Weights of a small segmentation model: batches of 128.
Rows from block 2 of a small segmentation model, named by matrix and row number. Rows with one number belong to one channel. Each number is 128 + 32 x the weight over its row's rms, rounded and kept within 0 to 255. All counts start at 0. Numbers have three digits each. After the name is the row's rms in percent of the matrix's.
Before each channel's rows are labels from the 100 images, of 14976, where the channel reaches its highest value: "lies over" is the class under the peak. Only what is clearly more common there than usual is listed. The data: rosettes with rotational symmetry. In brackets: how many of the 100.
# convs0: first 3x3 conv (model.enc.1.0.convs.0.weight, 64x64x3x3, each kernel summed), inputs 0-63
# convs1: second 3x3 conv (model.enc.1.0.convs.1.weight, 64x64x3x3, transposed, each kernel summed), outputs 0-63

lies over: rosette (94)
convs0.44 100:063097088155129083083119115166153086104120123125106107123156061113142149158098074099125043119117141133131107104127162065118140136056145108119163136136139099097064107174157079173120101137140148
convs1.44 097:120084098136169159103118111100126188076109145115123114153116109124145076129178196167094216135108169149083174155125073151182158131192109112145119113081114150108130161156109128151129107125144082

lies over: backdrop (100)
convs0.0 093:177144189123144137118139160164147114132101093157171161125114107082095091125160138131163078117106160104160087081116131104125163165123199094108109129119077156189144143135153169117076111198167076
convs1.0 105:077151092095082110082110064061134145069078142124115117119109150147143132077100120081101109105141089053087161102132084160093115121144080115114088126107123139092121127140103164098096091087081140

lies over: rosette (96)
convs0.41 095:122101100177090138147099144107104142123127135145115108124151135157123156221108129133091151170110098198107077118136182174150149099147170131154131103115092112027106146077178138133118163163150096
convs1.41 080:096110078119114123142112096112168128091150083116135091140132117160173088054131156101135119148123081126154138146089099075120136124159116098124126199152169184182114159202122099185170117093173140

lies over: backdrop (100)
convs0.17 118:162138143227140118130170121113146160131108098125174141146113104099086145121139098113120107094158130130146117090117097100121132096080134091069069134146084107144154230098186134095072148154118123
convs1.17 099:094169127112064099126082131134124076112089173104093064092127126125100066125099023081117126129110108103101089115156161138076140134173119102114075121129091140122099115154142128118103075127092145

lies over: backdrop (92)
convs0.31 103:050137115164143110103104101181137151147120107092056113085092127155118131124129091152084136148108094098137084067095157095080114159124071108144087123131131099130120087072159054092143129134083144
convs1.31 093:235166146166070128156094155090085144127117173099160160163092120162136166125124154124128151118099149165098172164121144139188159123136171139123117132145114116165132134100136128182103080108149050

lies over: rosette (100)
convs0.52 088:121149102111139174166077135164174153154078131132111077094146084122114124169132098125132107148198174135110135139117134108158109169149148138145134084136108185073085083091084183151174047128126120
convs1.52 078:065086110118155175131112110129162142076134107096136130113113117105166089122073171112144101059081089171132083112108077143129128102062104047074142154172120095142120147141119129074122116118120156

lies over: rosette (90)
convs0.62 106:112189077143167128093115078086074136124221093130089117115160155156156155138158122135110134121097104147170176147106125090142099117181147092157139117093156099124123135176048129115124168159084130
convs1.62 125:128043171146093145123092182135130128080106151176143111166076142107090174116063154108155135128083170119131114107107098160135132151109109139111154104084102163122140159084122125128052119099181070